Weights of a small image captioner.
Training: soap at rate 0.0027, 10300 steps.
Rows from block 3 of the image encoder of a small image captioner, named by matrix and row number. Rows with one number within an expert belong to one neuron, the router's apart. Each number is 500 + 40 x the weight over its row's rms, rounded and kept within 0 to 999. All counts start at 0. Numbers have three digits each. After the name is the row's rms in percent of the matrix's.
Before each expert's rows are labels from the 100 images, of 14976, where the router gives the expert most weight on average: "responds to" is what is common among them. Only what is clearly more common there than usual is listed. The data: drawn branching plants.
# router: router (encoder.blocks.3.mlp.router.weight, 8x64, trained with AdamW), inputs 0-63
# up: expert up (encoder.blocks.3.mlp.up, 8x32x64), inputs 0-63
# down: expert down (encoder.blocks.3.mlp.down, 8x64x32, transposed), outputs 0-63

# expert 3
responds to: three-way forks; bare; narrow
router.3 096:482430495493504483471506438536473525464536474496494446511505594520522531492478517491480586488450556437553444493461462517512442515539512459559567547448496512464514486470546435431497542447494579
up.0 115:500500500523500500500500476500495500500500500560432500500500577451500500500500393500408590524500500500498500500500500500407500603500500500549508500444500500500500500470605596404500500500500531
down.0 080:500500500500500500500500503500431500331622505500500500500500499493500470500500365500503500554500381500500508500500464500460500500500500500500500500500500500500500500500500500500485621500500500
up.1 080:500500500500498534476500500500500499424500500559500500500500500500500511500442500472500500500473570500500500660419500500501338500500500497500501511500614500500567500500574500500500500500500500
down.1 082:500500500500500500539639500500406500500500500500500474432500643488500500537494500500433500500485500524500500500500500500500500503484497500500500500500500500500404500500500500500667539465500500
up.2 176:500500500500500500500500500538500536447500519413500500519536500500528514503500734500505500500432500500475500500500500470500500500500500500500573519500404500500500460500500444500429518485500500
down.2 166:502500430544459500527500458464500500594405438500504519438500500500500533505519680500500456468572500548482500559500517500486500460500453472489500500500500531500500529500524409513497500500500500
up.3 106:500459500509500486500451500500500500500500506500500500469500500500500500500500612527500500500475500655571423406500440508500353500500500500500502500500500509500500457500590479500500540500545500
down.3 097:522500500533500500500439476500500500500500500500375500500500500500449500500500646500500500500501500500553500366568529500500500464500417511500500500500500500500413500601500463500445500500500500
up.4 106:500500486558500500500499395512466525500500464500425500500500500500500500500461500500482500500500500500500461500454416500500580505500500500500487500500500500423500500500730472500500500500500500
down.4 111:500500606500419495500550500500500500429500500512459499500500500588500500496500500573459500500500374500500500427500442500500537515500463521407500486500512472498500499528482500500353500500500500
up.5 014:500500500500500500500500500500500500500500500500500500500500500500243500500500500500500500500500500500500500500500500497500500500500513500500500500500446500500673500500500500500500500500557500
down.5 031:404500500500500500500500500500500500500500500500500500500500500311500500500500500500500500500500500500500500500500500500500500500412500500500500500525500495500500500500717500543500500500500500
up.6 124:500500500500500500500500391500500500454589500500481512500498501508500500611500500500500527500500500554389500500500500500516401577500500500500500639500556500500509500391500500466500503491500500
down.6 124:500541500470503500500500500500500500388500500534440500500500500500500500486500500554500500500500500500500500500485484500500516605394500704500500500500500500500474492391472500500500513500517533
up.7 104:500500500467500485500500500490463500500500500500500500500500500500500500500500500500477612580500500412500434500500543500463443334500500508500500500500443500500558500500457500500508653525500533
down.7 102:471460500500500500476500500502560462500500500653500500442601500502500500500500500500500500500537538500500500500500500455500378384500500500500500577500500500500499500500634500500500500500500500
up.8 100:500500500500500500500500455500500500500500500466500500500500580500500500555500717500500500500437500457500500500500500500500491469500500500500602500500355478500500500542500500500541500500500489
down.8 093:500500412500459512500500394500500500500500500483500500502500500500500500500500538500500496500555500500404500645445500500552500500511500500381500500500500500500387601500503500462463529500500500
up.9 097:500500500486500527500507500500500500394500496500500500500500500500417500500500501479500703500500500376500530500500500500500500445500500500500500579500500458500500500500500500500616500471500500
down.9 093:558500500500500500500500563497500500686500500487500500516487500500500500500500500500500500500500544500420500598500500500512527405500551500632500507500500500500535500401500500500500500533500500
up.10 140:500500500500546500467507500500417500500500500500489500500500629507500538500504480500500483500492500354534549542500505551500500371458500500500598538514500414500545500532511500559500500500495519
down.10 123:500473500500460500500500500500500553500500500462500579500567431358500500393500500500500474572431500423500500567389500500549500500514500443500500529500500500500500500444530446500500542500500513

# expert 7
responds to: green leaves; two-way forks; wide
router.7 117:451464511496507561504459462531434509494522533492534543547515470450508472436558443486552460502439501411525545563483467514437475453514465510506565504461539540577501519552521521531561563443531505
up.0 127:500490548500473520536480500500500500440500471500562500500500500602500624500500570500500426500442500519471500581500500500500500386500583494500445427500500500500500500500500500500500500611533500
down.0 142:500500446500529500444500451477500581542538500500500500500479403500500500500531500500561469500554500500500500500500465479587500593500500500500500500470637544500500500637534500500468436500500500
up.1 029:500500500500304500500500500570500609391500500500347500500500500500500500500500500500500500500500500500500574500500500500500500500500500500500500500535500500500573500500500500500500500500500500
down.1 040:500500500500500500502500500500500500500500500500500500500672500500500500500500500500500500500691500500500500368500500500500412457500500500500500500500500500500500404500500500500500500500500500
up.2 110:500500517500500500464500500559500343500434500581535500500500500500500500457500500610487500438500500537550500500507500500500500500500447500500500500500500500500422358500500538500500500454558554
down.2 114:500500500534500500500500442500580605584495500500500500510469573500500500500500448500500509500500500451431560416500500500500500523500604500500500390500500440500500500433500500500500500500500622
up.3 114:500435520500419500500500504500500600456500567590472529500384500438483566500500500500500500500500500453470500608500500500587500500500500521472576500588500500500461447500500541500500500500500500
down.3 108:590500500500500519512492500500427500442597500500500500500500496500475500566376658500433500500500500500562500500500520500500500500531387515500500474500500500500500500500474500500500500500500421
up.4 123:475405500500500500468500500500500500500500500500358500500639500500500386494585500500500428500500500500500500531454500500534500500478500447500500529473500509500500500506500500591500500551500417
down.4 102:541399416435500500498500500500288500500451500500500500500500500500630500577500500500438500500500474512500500537500500474494500500500500500464500500500500499481500500500500500500500500478500500
up.5 109:500500500464500500500500500500676500394546500465500500456500438536500500500500487500500500500500559500657500500500546500500500500500500500500500500557500500500500500609500500500500500500500555
down.5 134:556569500554500500513500500500424500500374500501531547500500474500550500567543500500608500500500450444500455500500500500500500455500500449500500500500500500500562500613606495462491547500460500
up.6 063:500500500500500607500500500500500596500500438500500500500500500500500500500500500500500500500500500421500429500500500415500500648500500500500500500500551500583500500344437500500500500500500500
down.6 072:500500500550500567500500500500500500500500650544511500469500500442482573500500647500500500500500500500609398500435500500500557500500500500500477500416544500500500500500500500500500500500500500
up.7 157:500500500443500500500500461500475327651551500500443474511508500500500500500500500500500500500494500500471502598500500500460459527569476484500500500500500500500578500500500500500500547404500500
down.7 122:500500512500500500500500500500500500500500500537491500469448591500500493500500540500361500500397510630500500500500500500500500468359436500579500566546500500500500500455500500500500500520500500
up.8 090:500557500500500500500500556500500500500500500451500500362604500500500500500500422520500500500500442500500500500500476500500573506500500525500500500407500500500500603500500406638500500500500500
down.8 083:500500500500500500500500500500500532500500500536500500544373500500500500472501500500446500500500418500500500534500500500500631500500500500356500631500500500500500500500500500500625500500500500
up.9 073:500395408500500594467500500500500500552457500500500500500500500500415471583500500500500500500500500500425500500500500500479500500500446526528500500500650529617500500499500500500579500499500500
down.9 094:408500500554500500486456500466500480501371500446564500500526458498500500500481500500484500500500528500500415579500500500567593500500485500451500500500500500500500449472500450500497500500641571
up.10 075:500500500500500500500500500569500556500602500380500400500500449512569500574500500500500500500500500373586500500500500500500500453500500500500485500500500500500500500421498500500517569467408500
down.10 076:500500500500500500500500500500509500500530500500500500469596500500500500507500322500500423454453529448558500500400500500500476500500533471500461560500500500500500500585632500500500500485493500

# expert 6
responds to: night; bare
router.6 085:483458532502519427501479516508589471509531502537542477534448554541452529389555519503483495449492516528468480498435503451556515503451488521453580473520509433487538565468496424547514458467514469
up.0 136:529520500500541524403500464500468500500528500621500517500500500425406500532500500490500500500500500553500500500500500500600500500517462500471500500508500476559443500375468408500500521413500500
down.0 093:451599500504500500500500457500500500500500500500500500500500558531500500500480500406500500500673462609500500500639500500500500556500500516500500500496500500500500500500441540500500500500500438
up.1 040:500500500500500500500500500500500500500500500500500500500500500500635500500500500500500500500500500385500500500500500500500500500500500500500500500500500766500500500500500500500500500500500500
down.1 040:500500500596500500292500601500500336500500500500500500500500500500500480521500500428500500500500500500500500500527500500500500500500494500427500500500492500500500500500500500473500500500500500
up.2 076:500500500500560544489500616500500500500500500500500500500500663500500500606500500500500500500500500500371500500500500500551477500427500500500500522500627512439500500513500500500500500500500500
down.2 098:500500500500500500549500500500576500500418500361500500540500500500500500501500500500502500500500568529568500500500500500500501500500528608621500500500455500532419500549579500500500500500414562
up.3 126:500564500500500500500500480500613500471500500500435500500500500500500500364500500500500500500419500500431500546500498500500578509500500504500500500517500500500500500380352544500500463500545500
down.3 155:447500498500436413500567500500467549500500462507437500500500472545500535539500555435500495500500445484500500500500500500422500500500500517443500500554711500523500500500500500500470500500500500
up.4 086:500500500500500500400500500636500500500500498500500500500500500500500500500500444519500500556500462428500500500500500500522461373500500500500500581669500493467507500500500502579500500500500500
down.4 085:500500500438558500500465487500500567503372500464500500500500420500500502418500500399594500575500500500555560500500500476500500546500500500500500500558500500500500500633466500500500500547500500
up.5 057:500500500500500500500615500500500558500500500500443500500575492500500500500500563500500500500500500434500500500500500500500500500500500508500500500500500541412500296500500500500585398500500500
down.5 069:467500500500500500500419719500500500654500500500505500500500503500517500500500514529553512471500500500632500500500500500500500500480500500500500500500500500500500500500500500500500500500500500
up.6 106:547500500500444500500500500500517549460500500500536499404500579555500502500490417500500535500500485500500532555500500500500388502500500581500500500500500500500500581379500500359508500500512500
down.6 082:500500500500473500500500500530500500500505500500500500500500337394500500500500503500500590500500528500500383553441500534547500500500500500500500500500500593500500500435628500500500500500536489
up.7 044:500500500500500500500500500460500500592510500500500500500500500500500500606707500501500500500500500500500500500500500500500500500500500500500500500500500500500500500500688500447500500500500500
down.7 060:500500500500424500500500500500500529500500500500500465500500500500500500501500504500583446500500500500500500500500500500605385500500500592500500500500500500500413500500500500293500500500500537
up.8 076:500500500504500500500509608500500685500500500500500500472498500500500500500408442500500468500500500500500500336500500500500500513500500500500500500500500500500500500500500500597447500500500441
down.8 091:500500500500501500500500500500613500500500500470500529500500461533500500500583484500500500500544417500500500500500500500500500500500660500500500500502500522500500500500500500365612500500500389
up.9 077:500500489500510500500505500500572500500500500558500425500550500500624500500500500500500500512500500535500500500500500500500500647500471500592438500508500410500500500571500500500500500643500486
down.9 091:500500579577545500500497500500425500498661500500500500500500500572500500500500500500453500470500500500639500402500500500500500500500500413500500500500500500500500500600500500500500541500500500
up.10 092:500500500500541500500500539500436500450500521500500500457500556522453637500500500500500504476526500500500500500500500500508283500500498500500500500584500446500500500500500500432500550500500500
down.10 067:500497500600500500500500500500500500280500500500500500500500505501500500500500614519534500556500500500500500500460500500500594500431516500500440535500500500432500487500500500500500536506500500

# expert 1
responds to: two-way forks; pink blossoms
router.1 101:575515470528495490499530464485543477475398484451533475488474561510590506518470517465488497465559498474430480518508516526571521524452494494537422532504426420424463547464454491518508566507513476
up.0 072:500561500645500500500500500471500500500500500562476500500500386598500500500422500500500448465500500500500500500520500500500500582426500500500458416582500500500500592500500444500500500500489501
down.0 083:500500500500500474500500500500500500554461500500500500500450553519500500530538500500500525435500500500370500500500508500500500500500477500370649500500354500500500500500500500500564552500500500
up.1 076:500500500500349500500503500500500500473500500500500500500500500472500500500406603500549500500500500500556500500500500452500500284517500500520528493500537500500490500500500500500500518500531500
down.1 098:500500500500500500500500500500442422500500500500565500500500478426390500500500500500592460500500500500500560500500500500422578500575500500445500500500527500500500500500552500420498500654500452
up.2 111:500573500500500500500500500500473449425500500568500402500500397500461500373500500500500500500500588500500549500500435500574511500500500500500481425471500521500500580500500601541500500500500500
down.2 106:575500500577552500500500420500500403500455500453500500500500500500500556500482591479524500500500462538500416527482500419500579525500500438500551500588500500500500500608500500500500572500500500
up.3 083:500500500446500500500500382500500500500509500544500500500500500500500509500500500500519411500500500500500500500500500500500500587423500471500464500500575500451500437500480714467500500500500500
down.3 095:500500500500350481500500500500500500500418455500569546500500500452500500469549500460500500500500500574480500552500554500450402394500500444500550500500500500400500577500500500500498513500500500
up.4 103:500568500549500500500500500500418489500500500585500463500500500613500500500496562500500500408591479500500500500600500500500384425534571500500500500472500500500500500500500500431441500457500500
down.4 111:500500500500500500500500500534582500500466500500500500500500662500500500475500417500500500420500500500500605500500500509548525500400562500500500422500401500500561477500500500500500468563500500
up.5 131:500500500503500500500500531500500539547428500482561412500500500500408500500561500472500528500563500538500461500393458500482554480548500500474532599439500484573500500500409405500474500474542500
down.5 131:500533500500500500500525445485544446603538500500418545500500530500500500456500416500581521580500550500470500380527500536500500500500500500573500500430500500500393494500500500515576484523500500
up.6 080:500500500416492500565500500500500500500396500500520500467500500500387500500500500370528500539500500500584500456500500500500500500500500500500500500500500546500500500500500500586423607396500500
down.6 083:500500500500500500436500500500500500604364500500480500472436500500450528377500575500451531500579396500424500500500500500436500500500430500500500563500500500500500500500500500480500500513500500
up.7 085:507500500500500500500500425500500500500500500500500500500500500500500500500349500500439500500585500500500500500500500601500500500500500500500500500616500429563546500500423500500500495645500465
down.7 079:500500500500500500500623500394500500500500500500500500474500500500500500500567500500610500500500500500449500500500500500500500500594540331500564500500500511549500399500500500500500500500500500
up.8 098:500500539529500500500536500500434551579500500500500500500500500500500534608384500500500433500500500500512406390500500500583500500500500500418500500500500488455500500460607500556500500511539500
down.8 092:500443500500500500485500500500500500563500500500500500456462500500555500500553429545500500500500500500500537433373500500500381591500500500399500500500500500444500500500625500500427500500500500
up.9 106:500498500500500499500500386539415470451416500533553500500500500500500443500500500518500473500500500544500500500500573500500500500500500500500500606500500384500533485645500460500472500500500572
down.9 113:446500500500450500502509500500500569477500500445500500500500507500500500500554639500500500460500500500500500500500470500466551500500500500357500452429500500500565500500339500500500453500500502
up.10 072:500500500500500500549500472500389369413500500500500500347421375500500500500500500500505500500500500500500500500500500500500500500500500500600500500500500507500500500500500500500500500500559442
down.10 080:500459500500500500500480500500470500433500500500500500405500500433500500361500719500442500500500500500500554500500500467500554500500500500500500500500500500437500500500500500500500500500500500